config.toml
horizontal_flip = false
targets = ["count", "largest object", "its colour", "light from"]
norm_position = "res_post"
patch_size = [4, 4]
layers = 10
label_smoothing = 0.1
lr = 0.0026
beta1 = 0.9
shampoo_beta = 0.95
max_precond_dim = 1024
adamw_lr_other_params = 0.001
grad_clip = 3.0
batch_size = 256
final_lr_fraction = 0.01
Rows from block 2, named by matrix and row number. Each number is 128 + 32 x the weight over its row's rms, rounded and kept within 0 to 255. All counts start at 0. Numbers have three digits each. After the name is the row's rms in percent of the matrix's.
# f: cross-patch linear (model.blocks.2.mixer.f.weight, 144x144), inputs 0-143
f.38 126:126114127136130115140137115124127141128128136129153133130093126107126141128127226139134128118079117124138101238255000255161087128116123128091107130133121082087128133139105101128125126052101094128123135129127126117125130127125123127132123145127122111130137123131129127118133137136120126108129107128128119129123126126129134129121130124117126131131124122127129155135117128133077125107121125137128152129115152116124145133122094135128134
f.39 116:127136127126125121099131123128075128127168126127120132140117132093126126119137172135127128077147130125133131114134255000255091129125129133105083109125130201190124105127123129086111108133079113123127132129133143127136131130137135128116147120125127131133135159123120135150141123123129133136098139146126131129107141126121155129139117102122124123127127133132131144127078120100102128093130100128158094081128127136128127107126123117125113
f.40 126:129128127133120129135162112126129104126111138121087129130109106124132125119130162142189127129099105108123129028094188255008255145113099128127129145109120114137130128126128128139129123129141093092127108109133133126129129090130118110103125114118134128121136125128128126122129130128128139121128119120127118109139127115133137120127105133128113126129126121130116136125161127126102128126131095119133128136128137120123144128130099129116131
f.41 086:136128158122131086164121127115186124091124079100079131131070117096135110124122023129132116156128110131085120104103056115197000243119119131115085173117084075128186121127147116133132128134120111128130133118071132149103120147096114137159125113131131138122124136127139122193132177123124145128061118107125129125145129142127127145122118112130128080116078121143103107133129140086132203125080023160124106120103127133138133128115179129122128
f.42 092:135123128132212126156101106156136132127128069129135127139078076001104145127126127108189091127153108128151133082106126171134126126160116128128121133129125148150164128162069152133158119129124133182135123186058134118098142133140168137134138126075128129128128095129187103163116129128129121129127125126131129161138132128129163122130085129110068176144123136125126152116061101120121129105124023118114127119124138000132113036112123071126122
f.43 112:127126106131101123123129112124077139108109118128129128120124114095129127122127089130161103144193177127127129099100126141176203222000255188091116136127128123114118136140090123123127136128119129129124099114127123106127122128111100120129117143131122128123121126129128127128131111137138130131126131127127127140119130123134127124108128128104114116117131130131124139157255100124103109116128090110143131119117163094128133130130112129135135
f.44 121:166121127158127124141129135132098128136141127159115122125154131113124129124126150105110113101138182129141130114122123128099079140255002255205128054126112127128128128143120125055124128102141127128134131091128113126150089138176130131130129142145128130127075147127129117128144153128126127131111163136129127129129124092119131129106142101130128121141129128154135123129142127123099106129122118126133138128122131163135127123131115128171127
f.45 124:126115118132126121136120129122125134121128117138123136131119102131128127104122115128108125078115153128122126054110122103107092121135255000255126124128126116128121128121134238212147145123122127131133123119128129086122130135129129141154127124127128100127103126151107148144121126127123128127115087127129115107135130142132130114102108171111163128123122127127124113129116114129128128124128073119130127079123136128126129124127115098132128
f.46 126:133158129134119134130128129135126129109126110133130132152105109132141130131122128132122127103116128141168129082138127127127113141128191255000189129141128128122146128132098104161128127126125122125128130128122073076118134141116128115124125128112143125114117135125136122126123126099115102122124111128114117119129132104134147125121119140104164127125122121127064113128126110131130138113127126136120113121114195091128140127141140127180158
f.47 081:120128129141180121135112082067095139126128126126132087127085000152149130116119098149092126096057060118096206104108140150168133126132069126127114107126129143122129136127125131123000128132184166156164132105130128068067124197125139162194126125115128132107124172128108128126126041131214128131127147129127127127131175097111126129127115126127130127127109130129113136088127092122135142133134071102128127113115071142129144160121117220121149
f.48 105:131125127121128129118134124119200125116126196139225127133112127129118104126129042153239165255176129128134119133131090098105127130131156141130135000107133127092111069112121116123128136128129122098133102121125114119160113147130128127128128126127119127130104151128129127128126127121114114140067114131130128094123133113124128114128128145123084114094125131107127124131128076132095123127136131136133108128129137128132152128136115149129140
f.49 099:134124128129124127130128098187118108124129123145131083165095129135126119127196098137097127125129087111119124255233131099125107128137128089127125129026128070154114123137122127109134169255129127111130121129129115083111122128122099100131096128121134142125104147135129145134106163129126128132123229127118132138127110130129119104111128134064047154127128110121127173149127116203121129106255132143118125120127126080129126095130125124127122
f.50 121:127130129118126131143125098111132125129099075125148123126103127120141127131128064112114126126128127131130128128200130128123109128130130137128129142162041255130103121123135145151133139197192124118127121123103127133131129091086126121114119121113129138134130127128129130131117124120124127129120119107123127114128122115140129129134112125119125126117127104129128091128128130255133132130099102121122136111127128122105141128131126174123140
f.51 119:128138130140130126143128131123101127127137121134127129128106128126128128128090124130105129127126134127134115118137135216131090105129131113121123131163255000188122104116128126146130141131152225146106128125130128133106127120069095120118133126123130126126125101128128098135130117129134129128119108126138137129129129115142158116126129136131133134110128107132123120129124127165115127081130089127152116052110128126103110052135127061123128
f.52 111:128128111127127136119154130129081095129140113109129127121121131111131127127110121121085120126135111129128133182127111086119050110153122133121131128149210255000255130139132128128125149128105086067125106122132125129129107140095105113122123117126127132135113122127122129120129126127125103129122133131128118148130130127122125134135128061126143128126128121135130127126130129218149126117124105129124124106131128128129134128184122134128128
f.53 120:126142095126118128129133106129128194154142127144115132128102104129142124159133125129106125096113116129109131112130129128170155104121089124109126115114127197255000255138130125120124133129131129160130149126129129132127140129136114076038126127129126123121133104132106101109097135135130132129128124126126121099124123125149134129128129128127130138128139129143125133128147118129130129105141121127144126084125152116126130131167119130116132
f.54 090:129108164127124129094117124123111125129100097112132109128117127154125129090130122125103179028117128132095109125126132112103057128130148128126127122158125122127200000137129128151136128140127127118129128127118119133118116132127106098121158117149129128141104125082098128123155206123156116122140143124147134139129115136123129108114122119203129123189203126140133107145051096133120123094128112129127151125126128125112124100155124085138115
f.55 102:114128091129120125047136121131128142136129125129131100124111118124084103127138127119126114121129095128118125128133132113129136139191153098110129141129157119117163255000255191130128139128129128137131177132123117131118172126131129128111075112128119127122155136096131130126132069116125133123130128129128130117085129124131123130126127115127122115164170128174122130125138119135100084063140122106135139097130128102139085117139101130122132
f.56 097:138121135097134169140105132116161127130126125137111153128084131129129133126131128119141178092124106069123123127128133124121128127128140126144122100124087085068104142230099255136124092091127113108110109140127198154136149099127128089124148170128109125113211092227137080087116175168164142093125112124127116128132107127153165143144124118156199126188061132180176129137132128058128105158126090121113187109117140105070101098125128124128128
f.57 115:143119131132148130133127107112132139141135122146121125145086124087128114131121119135129121142130114131129060098132123140128120127120153230127124127120128128130123102174255018255148107125132130146124129121112119127128129130131128160157131130127124062139120127116138139152129108082107131123122129137117128126127135107135128102132117168127128119133126105126109134129127127130125126124129113128131097088108131106135125114125133125098129
f.58 084:104114117118087073124129079129111169124127086131131133133113127068127130110132137147133143127129123127125128127126113128148116131131123135255108117129128149128128133127172209016246133123125128135085128129052160122130131178097125121121127120095119103123106127102099128099127199126135136127164104118133083130129124121152133132129129148129109135130127128089104127148125058135108118129119077127134124131038147033107104043128071128127127
f.59 090:194139077147067129107124123133127129116182136118177126133181136252128126110128129130135233127132119128130100128136129125127128136136136133123144126127105128192149128123146120131000127125110147132146104119128129134129118129129118144119125137153140095128112128134131134127141138178198125137128135126127101145117168186122155152130143128169172118129146166122199140156127121076123073000124130140130137136145131126166125128112142128130128
f.60 099:129124130109132106129130127129132138121125120189128148118128109115088134111110127121127128138129136125121134149132120115080131144141167127159153147136054058074110180132135181139132000128076058115127183125126146168129128105092078107136134157112121139113141114146158128160124140149163134123127101137111128144170126128129123134129121132117120127135129117131125128105147125128128140126077112123105140122128105106105101121146132120158107
f.61 117:128129134135133134137116127136098133132122110129130159130106127119227130138167125108139118125121129143128127129053095121123129131117130115108121139134165120123128127129128128116208255000255214120130119114096119096125137094147116127128127098150129097121129105131134125134124133124126126102108073126126128124130135130133130122122119126121128109119123120126121112135133128160137129126161079130122133126124129108060131132112124130128136
f.62 114:130130135134128126130128129127142122130130128127095137130129128125109132129189147127091129129143127128135132130136145111054130120128128128121124112119237124118100114128126128117127131255054255134102124137105127129128126140177193119112121145139127134127127070105128120128136128125130125115118138135137123118127122128142127117124127115128150123125148130124117133129125085156117130128121111100128108099112132122120033000140125040128097
f.63 120:119127123123141120127116125126128179119122133117124123126104129126092136128127121135139129125127126128124128104117113125192131129127129123127129122145124193185128095122129114128100129164248000255074142154125125122127124129127151127114129126129127126126127052122118040119134126117123107127128129147128138135104123143126125123121151114123129130131130129128129127125123128094115132110129128124128125126129128134118049040124119059116128
f.64 120:121162117131125122121156081138144255127125112130129128128062117098125109186125108120139124118116125136128126123121127109130134130123169134095128124137130148173225123128129113134114140158126255090111147109126127155130127129121180194120121119131120131141128111127128009072128118115136101129144154129145125171075074122142141141129124128126132156124134127131154124138108128102126135122138119119130128041124141085131110116127131103119127
f.65 114:131126154137131125117115154178114128134129132128128130136145128168124131127123130143128142128117124124110131155126125139127117123120122122127148124126120127135119121122123099124127122126135126129000126128128131112128125129094109083093109129127127129128113197219132227136143156156128109141134155138176183133255178158126125123121108129117128146115127129133137142135119077127117111144119079123129130109127100103185034024114116072137092
f.66 108:119144127138121118206106114143131255125128128122126104135154131121127128131131129102135082130126130142128086129116128131128104123073125128138132127125127129089142146139107128128133147119131129170152061197124127107127255115140121118184122125156125099128158128127130126132128113128120144132127128128114105144125132127128121141116131129128161105133145155094140124125125129123136117130126123134113131129152128113120131130089129130102130
f.67 111:124116114120144114191128107132129130115090141121115118134091119108126128128123132125130145132119126129127231119126130129130136119101124123114129127141128138129127144125108091120147126144131126123126175000127128128118120119133123105111162123164120184134131133077130130112125130125158172124136128127125138129126123122133127135116128129127124132115137124105129114121128167129128255126134115151125128130129127076141125130127133127108127
f.68 081:114103129130113127134128122125113126159124054129056184139145130104096127130083084129070133141177126128133138131120128090059128123234129133135133133135126100086128128166120128135129128124125131088139225188091128132146155086129104090074183150108137184133112089240164105120133124128070133088127097115122127139160088095132126127120160122122124107131121090136132112129157018043064129166130137184123127122128126088141099071139128086128128
f.69 089:104126127132120117118130123133115130138130124121086109109137126139129108138136128123117132150122129166102063136132091117130132135134144216159140144129137104107112130128151139127127163238193179123125128134155000128117123129128115127129124109106131043155168106129133105126132131115128021128072125127154099090152123161108112144091127095082114128132156110154127128066133124138132124127124100136128119116142113135109128123142205128149128
f.70 106:140139136135143117128121113104155150128145109126095125126130125059134128126129123130155080131146120142119232152128128128129135132128114024031125142123128128130128128128082144135183113120142118145128129099110255027129134158149129147166119123158129222130217147111136140163128128124074199130106146135109180128130118108136127137231128133057127128079128133128119122137131113122112141124134132143114136107125128110121127126099140122071128
f.71 085:188157234093095128118148049124150123121146176133100124097112168185148078123119158128101161127128128111123130201131113189138126101132129114234129129063143112129130133129102127132111169128134129134073128131135129136067128111117127125078114111137134140087132164126099142129150125111134105132088191143100130097105103058128128127139116125135184098141120042134128128141187142128130060127122000123133127143129129163208129130156099130125128
f.72 109:132127108143149129129124118140109162118123127136161105130122120129128128128130126133128099088135141128125101126128128120128101080103153132120121126145117111108102131111175132131130098099107126128126255177155146127129000140127135128129124120161128121129238140097128135137132045117125121113129124117127127135105126121134128128126129120127128123129117142132123127125127119108125115111117111120128128128111131118128128128128128128140129
f.73 090:198126119189129077106126126142106117128153127127092158135100128074108095138069126130065147126072085143164126087112128089126022150110123125113129112109128114069139107128124126127127103124126129115109160131128130129140122144062123128118088115130117133143121081066155124249109125119175124129142048116144146188123128099162176128132175103163123123143148077081167127166125128092165128092135121127122159124134212130125039073137106046124127
f.74 119:146128132152128131123122122110123126127123130109149129128128128124128122127255125132126131129138128128128137108093121121136128145130110119128128122194050111103128149139134118162205128140120127128090124116131131152131115153014255138094124124141131175127141129125121063097138123128125128079096159119137139144105076140128124133131128129128129127132126143129135114127134115066127133125189131115129169131128124107132127124123118123124125
f.75 135:129127141126134147129114131123140124122127131133130127130091129116141133124215129128125128153129131128088129142128136126108117127128117131144129130139123120110123128124125128126152132115113084109116122121127131126140128112255000255137124112129128127130127177129127229130112129127119105073131127144116114143129120130120102128127144129122126146127112124125139135119118097129131131089128098134128129159129120117178129130134109129120129
f.76 120:126142129094130130098123130128099156126125129129129126135128167131181127114065147129110119128125126126129132135125129119068116127129118127125128119136108115074065129129126133136131127098135229210113141129135140127132129102161255056255128131151132139126114129116121187133128088131129124103166116129130094136067074129126128139128138129128138133118119122129132125180133128128199091128128130133118128187124119128113127128107127151121131
f.77 104:127128150129130119159125123130129091111131106125129124131127129118122124126115128130121103144135119125128129168119128125124132128114127129134123145104121122085109097125126118121132101101129106109115119114130118129129116132109134243000255126135131134116129127097129149131145127119117120134164120127132129126075103119128129115122126129117149119129130128126127126130130128129134124137107140123129118137129139134093108118119129118132127
f.78 078:117092130066105087156127136097150110132125128093123136125184173181107122126126153127136105133127115081110121128126135126111128113130121180167130131125142128131122144126125137130092146155128142149158026120121147136132076161213128075132075140130130136119122225246117090131134232130128125110133117129120121068158106166114007128110161130128135118123120136157133116127120092102128125176066128104132135102134052096128127074150126084079083
f.79 096:127128091127125122128131133080139097125117114116132139134116129126129131120131131125191120135123145141135137136147144154231253210129125143124118133127152114090090084107134126131125127135129128093128101127125131147121133131136129127108107000113099122123125132126129124125120099132129131128082129127125120130125117102126140138130152121095119117118107128112124128114128126136055132111168131136126127124099125128131124126142145128135129
f.80 078:138127170126138101139033139130132121127095124121158144108099121149134115128136186129146128143122128122154124125124129229147156127183127171162128127120123189104130064146106129123122117135139147136198123128120120139133141097176102131132146126054115131112087128127136138125132126138128124128133186128128122185179144101158131105124127145255216182145092132126184132129141130125128105129157075109129230130128125128205128110068021128123130
f.81 083:140133056111110111129129166078154124129184130132051141127142104129161109183140094093149105178123109130117126121093149132133127129151163128141129114083149129128157133120137104138107128124123127132119159084111127127131128081152136134111117127109007123178127092155109028112102091111059097016058134123127104115127090117128117090135066098114144161087129120229127122113120121096130110135196069130128109128123129129122162192142108194121171
f.82 124:135128129100115126128127117127100129105128131119129093126145130129133158128128127129133119128134128131090255125127127122127143131131121115124137137169127128130125127128127088054144145128132125127127120116124109079116111129128123129130120115165141000128107136110128150130127126073184191115115116128133181133128122127127069126122138126132124131122138128114131122135128116129126208129126138179124131131138103128114132134129182128129130
f.83 092:127128128122116127118123115151123116125088017115109127115103131100133158128128062126130128155130128128084135090050087077092124124125155153123142124137227224244171129129128106126118211185199204129121128129106109130110128131102114127127126099126131128000128127129116126127128124129124097125120170122118137125149132129119116131127130104129141132128147120142129113128128120109163128120127092106122122132139128181129135131113131137128132
f.84 112:169137128142141127136137129139130123126128126119124108132116128122175117148128125087123088117121145126099166127126134129148126126100122080108127124097151121130127128138139113101127127127127127130126157228158255187142255089127132128112102119197127128126000128120128128111106126128094131123128123130095126128129126101137117129218110119101128117132116110117125128125128163128111133110114057090099126127124117106128127126117107164124145
f.85 114:136140125135154127118135135144129126126124112128124125127130136144149132123086118128128128123127139126091126129118120127142126117128146114138164126129129111123131127126140125128129128087069122121158114132124130131129127112096180127127128119136145141128125000119137255121144111135128122140129228146178140140106148128123121131119095132146133145129128130127133112125125127111128127129124077138112127135136117129255128127119129127123125
f.86 117:129181149173141121083128189166135124127131132129131124128130094130108128131125129088124148124106130130128066145136136136131131133141116131122180128114138138131124093123122128135124129129119135133127123122120129128098130112128139127125105136079116085136133083000113096126137129248132156126120127139119131122255128255126201132131116117122126127134128162160148129105125130127132086234135076128129117123182104125123122073135128120128121
f.87 093:127130128138125129112144131112126111127127147125128129127137142111127092140128120160255144254168128127127110058106121181192162127124146131127129237121129124076094083125118128143133130136126105121123127135119124128127128128125129146108127110129122126127128111125000108118122114118127124135124105124129128124128134100129134129124125129122103096128127124112137142128128128119117128123136131125129125128140147133105133137129125132119137
f.88 096:115119158067111114124119128126127124124098126114138128130128129155128137092088128128130117098133091131123128128152131128089099128150128132126176125127130122129113129142137132127128125115123075033177116145128128129122122128114147131135129123123122130123128201061131000245177091115150125128129082130150170123149162147122111125125156133145209146128126130128152129122120129157169131126072137131129128126145077177158046071124129062138093
f.89 108:143118226126129139116123091129128106126123118128132129130140142138129131127108125170128127120140153129114128133132120091122125121125148125123129130136132113130128128124136144127129133136100122053130136145155124124126135153077134200209168109159128126125127193106137255000143143072104077125127160131158142129168134109129108124122125128097124145133117114117105128130111125128133130112127134146125115131128120128164070047139153079128097
f.90 088:122130047130055122144124130106138201128128073120188133122165129043111107108126128118128131105115116127120132123170127127224128128098159129114126128140111123138193067061141123123129170106097100255148137129082115133093129086127123201129095160126083131118209135129130160133094114102108163112043125110066132128131158176137129130100120087132128111095158174099126102121125065130118153132137144102110132106125141140056087125133126106132107
f.91 105:130053240123130090128128079146110113120075128128128092125130140117114141126132123133121243100128139129113117129099111123141125128129115123159165132115128125128110124126128115126169133130130133134127062142129127125123062144129126093061163119148126129125104123127128114198206000142191128127128123138128180128149084154132085131099138137131135121129126128123125125125110142131148129080129112133137159125134127129128090110145123119137126
f.92 081:140132131102144129102129145128129144135131151127147133100146145093129131131128132121130093132128127120037094131134128135097133109120130132138129134131127128129126134114128117133128152149126117150123137122133131124124133128133107126114147084151145112127136125152110132101127094000120123119156124127137080120109056182104136147137151127136184118132134191164255232128111175135187107238113159134122128127130086202137169155123146149086128
f.93 122:127129134129128130128158110129143143129119134131129129130130135114112126120129146141111255150128119130131146132127140131128126128148126124130129136146127113127131139124128121120130135127131125120135135118136092079128112140127128117118082110159134203123106128151134129126152233095056136128126146134128131140127130151130131127104125128255136133126130116127123121129131119131126179145130113157131126112128129091125080108128174060126097
f.94 096:129127118125098117122131139149130123116129091116131102127127110180119123124120141142112062126129108088129136114119128124088128104130129129132127121110139109101075118126128126116126128115171100126127130138133133226131138128146091060116115138110158231123114094126090084050128090112100000156125119122119241131179106112110124127128124160146152128128136139128140131141123129126245119255117127125123129075162100129119125125111174123114123
f.95 095:128120122126127128133093142162167127128127128127109126127199136230127115125080123134154126150141177127128129097117100117083123127128125149153152110124091121138141114127115131137108082132126129130198124129126126085123128095082103147143127143112134059127132110108149126109130127063127193000129193157230125132091220090129119134128123255133150123133127118131130113115126142101149138183099127123101093078163123110102116072124146127166112
f.96 097:136144097120125129128108152129131129127130110139124130124130136168130130128113120140123127130124135128139119131092125127133115154128127128131129128120123140134132124126127128134123128128127130130145110128135128103140145129121146139128127128149140039127129130143129118041130103181128000158000135128126033129015123147128170130127128122129156126126126136141142139133128171147107133130124129129120135168130127142116127128125118128130128
f.97 087:131128121127122128158127040130112101117127126130140121143162149019129145131129155170129125150139127123130168129130127088118138021119127128127128065130127119152131126129116134112128122072128122123118084127133164125129114124143123090127133163130130129131122135138126010123134140121125121139128000135087069128121030130076127178128156148107046115022131127078131113143100081127129140129128146127128134134142098167141139129114057139125128
f.98 073:116128095106130069143109131041124133129122165127105118139118146144139106096174144112127120123084108137135128135136190142133156137092124138148123116113243118130144149126153252127115100127134126147154113167127153128121122131205165133168129119133120141155114122179131128137130085162084156123126126000107148140145149108153130118149108132103209128072128139130123126127127127126120122070129020110125128137126116131109128079110129096128132
f.99 088:110113116122090129172122086118130125125083126122130195128034111129128122128140126168129149069129123095127044115071117211131119128141127130126085130127132139136137123151125128157109077122127128182103135149127133147153229102210128127070131117129115105077125128175129084095128191130143090081108035121130126138146056121143129128125128124125045138137127128131128130127098130165105162153129128135128126129068142000126129128159088133120130
f.100 077:128127120141129155136113081120142176143127113133109127132176129090129123128132150132135114152147159145082131132106128104130130107128128128135169132112129152128109133121124129127127129105128172137128136121149122123124123131129129130165134132070128205141121152100151181157136096127107131095114063123103000098054096122128126149105134107127131106105126125069131128135117037137065092103111128134118135138134115132075130128139129130133129
f.101 087:117124125128127094095129116128162157135100115107147112122130128125127128128128094127225126143107130128128126128114107132203170131099094106138139137089118148222182128095123127124131113121119127161109121134126127126177128120125138126132122132117127139137124137083129129140127128132147187073204131127109252000107077112119135128126131102255136121114099113115153150151127085120126084047128118118127160126132105116130119101138086120114119
f.102 106:119138110132118112130136202198135120120128118134165122138160128129126128128132126128121126113128132098127130134130116130130123130134120113124141128128125135129121114128128126119133127135120130129146094143139127132118121126128125129092117135129121125125130094237127109115116108097061162144161108126138176123000169167117105125122095127105151146131151184167132124120117118129158114230130121122124102093159126113095062078128119083124112
f.103 101:139167222094157131128101177215131127127129132127128129132128127162143120130124130126132131121121129129122126127140129113129127140129128111104148129125151141115139113128126128135128144132138116110228127126131124131130123119096087117116127128127150127124121127113127158248129107108130131140134112146144183145255000109131129126127125133155158146128130092130129117109135156141211128140125121129128108127180109121077106105116163126130121
f.104 081:125125131110128130177113076126160145129099128129194127143130130127120112088146182132128122132091114120106134137124173129062128101056121128142129127128154123118128119109159195126159151129204126123168129113152125131126118142133127103152129083143118132126153165134100106086131133130130129123125128126038131133128127000121104154109130155061130079128120141131132133134124087143127130139123135126120131127128038118255128128121110128094110
f.105 100:101146133129130137131100128107136131125123115140138145126111123168147127128121122115129124129114142130128124037106128124130131127124130172239134120128117129118134123125132169254194042095117122129130132126105146255128128123117146127136129133127129156129138128129128131133132128132090163082132103123131144107128128137000127113145117125100132128127111127132127116145126128093128111131113117102125134126126129119116129129122129118132124
f.106 091:156255174063090136118134087123128145128191229133128116141131205110188129125159125121040133068132116128089131155184156153127146131132125126137131125129154134128127162136128116110127139129126131108121129130122144156130130129145128139126124126107150130135123246142084153128130182098126128129128144128073126083130108127123110119140117131106129163142135108145116140131128139144130106131150197145137005128128153082179147168122197132095130
f.107 096:156129127126144130178128108130133132127131141129127119125124125120141130129152123131149112111109127127130116169148137135127134130042109101128128145131137126150092124105135115115132148150124119114109175190143165099129212128149127080130182124153126109132218119099129116102131137123076105123122147146113121131097115129121103000132128107086147119101126132098121143129098163162132140140140132128127129128125133128130132136129128157128128
f.108 114:150128140095125123121127126129116128120128127161116128129123132132131118132135124124126115126154102127123120128119126125127121120128099072101127127118127125127130128128154208182133131129129128129123102122152252255119148114127116112132125104161125106128255123130131125134120125133090129117122128129105120129140119128127104133000119119074128112127120129131127121130126118127126112132128123135115127076128123121122126116119128089126127
f.109 084:162111139127113133125129131086135130130123039094096138142128115199130133131152128128139094130143149124138092135141171161095126129152106130124159133071155139091200105140127038128147110137145128131135128118167106119149075125135127158164128136106129129169056133133111128143116129095095115120154123131182121125171174123135128116097000140067206134137120121114129128106119095131105095141153104127130126127127109082138073112125165042209118
f.110 086:115125128124126104064128086127107130126100121108126087136090158154127142128134124113120112131128101125112047127143147125125127136129048086129162129172204074123129133130126136255255124144124128136090153127113108155150085124123120133103129101113116132156103136034105095131128121119131129164134205131128096122070127128121128128107165090127103130116130106109141151067120103136104105078213064095129121170142129126141143142075070129085144
f.111 115:129165067129127123123157107122128128129134130112131124130138127133169123127145129153121178127145133135128127127123129157117125130132150112047146113133125130110118179164129136088123131123149129128137131127128125082124129132137129128133125109131103159127081179143109130124118083255255135152122129127097138116048135135097208127076122109025101116128129103129142097156129105149116089119129114140127128117144098090128150127125137141110125
f.112 099:128190152131121128105162128206127142127128077122129135127183129123128128127228137134121138128107126123119182208178126120135157108036092135128128143119095131128129142103124131127142194178224129117036127122155129131100113123170104070133117124160121119080125120127123147129130130042159132137219127181164142134101134127128129132124130140129097121115124145125124071132143129162117148039254128104127109126131138131126129073131126129128128
f.113 096:119115130154130125176125109148130130139058116143128119126117132132105131121210120128196155121135129118119137076055107127149134149131132136145129105158066094120139132149139126182138120152142156140128137150118138152122133153202136118078135136126120134135126128116133054105152151128121129090128126121124143141131088137127110152138127123140104000151128128127165134124129128059101133119169141133135177121128091108133125127102113124118127
f.114 110:148128124130131140110121125129115113127129106144153130116139132125138128117124113116127126087105123128112123056073133106101115113120137121168128108128104121163216255187255152077098091126138140119128105117098127129128124118131130127127130129129122123115127159127114134129155123132126123129105141134129129126128134126121122130127126113128158138000173125159121118129120145044143120130126124130119128136147117149126156130116153159127127
f.115 075:104070173143128128126099129130029128136120130125119127116152126135106125128145129084126123052107123130090142182142095137131090073130124116125142119112128220174071122085108113124144132152129103134155102129125150141128117111144195222127081165120128147143128218123115151128131132142127136156124141123132131144070200120127099145136105172120122114081031080087147128104125128133128142060195132102093131128170123128132086017125063115148122
f.116 108:099128131124131129130127130094212096126113104095116137131162241255120112129141098119136123191207180129131108102128142121101091125118100085077130124130142126121136107112130078129122115129125129121128133134141121129126129132149124145136156127127108129141127135156105131134127147164122149098144103126126174147130121126137151108122104128124124127109123000128128119152117074126116112127133125127129144091128126103127125092134110127153128
f.117 100:140138102147115125068132114127121125123131134131132120136121130095128143129143141135116068102135121125133125137128131127131126147180149129133086093126137132131255255187149119139128129139128134129127132128106130129130138133133146143117103133127128128123129136108127135121128094115115129146128130137124128122116131103125153123128112129111084124213130115000117131126138126153117130124132130118129118122125156098128131130129122130105130
f.118 076:124125101215130140138113145118042105104126119144107128127118066122170128128138130120095124155119150098089065122105179123120100088110129127146064109127147111145115079126139125094150127131128128098127054116134129152018129117083129186129099119085136131046155145127115131130128140252130131078205127125127115126128090122146129127111114170198183123119053147112113122185126124121124108125155089124129159126102128065104133148051105154135129
f.119 108:128128110124124126126171129161128130126185199135187110126101107130127117145134255189198128109117115128141135125107129130139135158128138129128115133139072096049132128134126135134108083131126131130129129123128128117114128132128129130129127133108130117128129130128127127128101103130119127142133127126109125123130128126143135118128122165102095113128123147108109000147134131077130132127128128125126121111125141114114129128116131129133129
f.120 073:109255106130101112139135092114127125132128114127129128091164141146165069145116111127121128122129115144149122129111128140078124132143154136130128066109126175060129128140129127116129085099130134082064125144117130129127124121126138122118127156121129124123116081089099062116123118127125155130105100101127132093108093119181224119123124131126129078125129136119125112000125124092120087107129088114164129135120158142097134128113097165139178
f.121 116:128126140131126125110128129127129083127132136106128128125156155170122120092123118129110132183130118127131136116117128104191255202255133120126127133115112089112137127104127079134125130129131128112130090130128132137128097116131117126125131127138118130126119129124100133121129127119123133127123108133126128114132127122126127122123133129128077129127142124129125120124000106128115134120122130113131129124142130144124128128134097142111139
f.122 089:188128107120159114129134114125128124125127114120080131108082098104130120119129081058101121116133105140130126113074126093124082189164134168115062107098128130106127179130127156140093120119128124111061127172127146174131142149127127126125123120065079163127139088104125090140127154124169127143118129130077110113104128090152137139159103127192129069132086109139000104125131067119129132083130055124127133118079157000095127091098128097127125
f.123 104:113126129127127128147099126101125129124130126134119141131099118120127118128058101113058144132126118128128130157226255099078128126160101115128117181115255132094164145134127131138106185144100086124129153125115132161126137127118126161131132121130114128135127123097098130167124136104146137107125095124127127128127129104134147122124127077127058141138121105127119131127133113000131150112108097122130150064098133072124106092123106103129127
f.124 094:140148115169132128136195125130135138126125130130246126155079137080172147204113123154146070128130168128187122130135128127201148137175151099130129132181122128127138128176126137132130133132129129125119114129129131126111130137014127178133115127107129134128125110083134128128120030135066131193194125082130113135089126120169129127131127127054124130126126127130133109136158137108133086094187022129133129129152151125073188161131131176131199
f.125 112:135107126128158133255130114129129111115130130136128129128114150128060106102116124127124115102120126143126255124129128111111127118112128156149103118135116128126119130128128126126134118119136129127127128172129145100146113143114128162179188131167132212118153143047145184180132137115133128126128120133119117127120143127159128159152156130119130126109127119125131141128127129129127002099114130130131138131127131013126063096127135072127110
f.126 098:128132255117130123158104201048180119069133127133164118110154145039136124078166130128099138129151174128123139139161071126126130128104051119128157127128128118128149053126127132130125145102096128161081116108073104116149124117130102114128131118195135118121130129121124121132132165115045142086104159120118100104142095128118128128127146126023130174150127193165129106124127113137143168159186055131119128110124058182128132141140119161110127
f.127 101:115165126124128091133130083131131124125125119117088124128128145112186111187255128110098150124129123141129132179146122162120125109106129128128182129085128134134128125128090133094121255178098117130128121107126130131132127129157075121121128101123128117130124213128114103135116129121159136185074255128100104124108135106128125131127141134052106099116122058103128148107132128126072129074115094129099115127155118080161136133135112145091143
f.128 097:128166127082144135153155172159128174045148131134133135137040154144125149109132113098128146113126110143211160112124129127118126128130138123116103130139134128134121144132140132143159136187138175125086171123073131137140127132145128155128133129081122192166161127141143146111119133130128128138201124110128170135128138136150157132165132157124058146128131110134129114111124113128078137096227000132128136107101126000128056094127143047127125
f.129 081:128126185137156128155126092128133168096131108166114176128102128135127132111154158137125127127128179123113139127133125127127130106130107134134104120109134166130127149128103112131212165140156154132129129111192131171128125153133093093188191126160120122117108137136112111128142120098124175121151249124113132129234114061164132129127131138129212131156088129144099129166194090208134103128156091071125126075076123133129047074141116043109056
f.130 082:113129124110123117113127130118112125131128130122073125161129125132128119147120128093147128104139092130110129000134187108152119051066166174114130130103165122117132119127127089130000118130141127127133123127110132171113130130162169142127119116128137175186170151124160061127121128130132125116087131117081129163126141091129136136133127128118098149129162128120127134106097120123097129072126105113080096067135156028143030045118125020128122
f.131 088:143129127131176135135072143085130147140129107117139203127126109116126099133100122127129124128152121133127224119096094128133130106125088132110102139143103133137145128134129170129127157217151128122120143113111132131139140052100128236184124137156132162116145003122146110166097095144126109078126113137145128129118120145129159126141094122130149127130103128194126136145128014105068118127006043083128102096103129091106108128128122125132128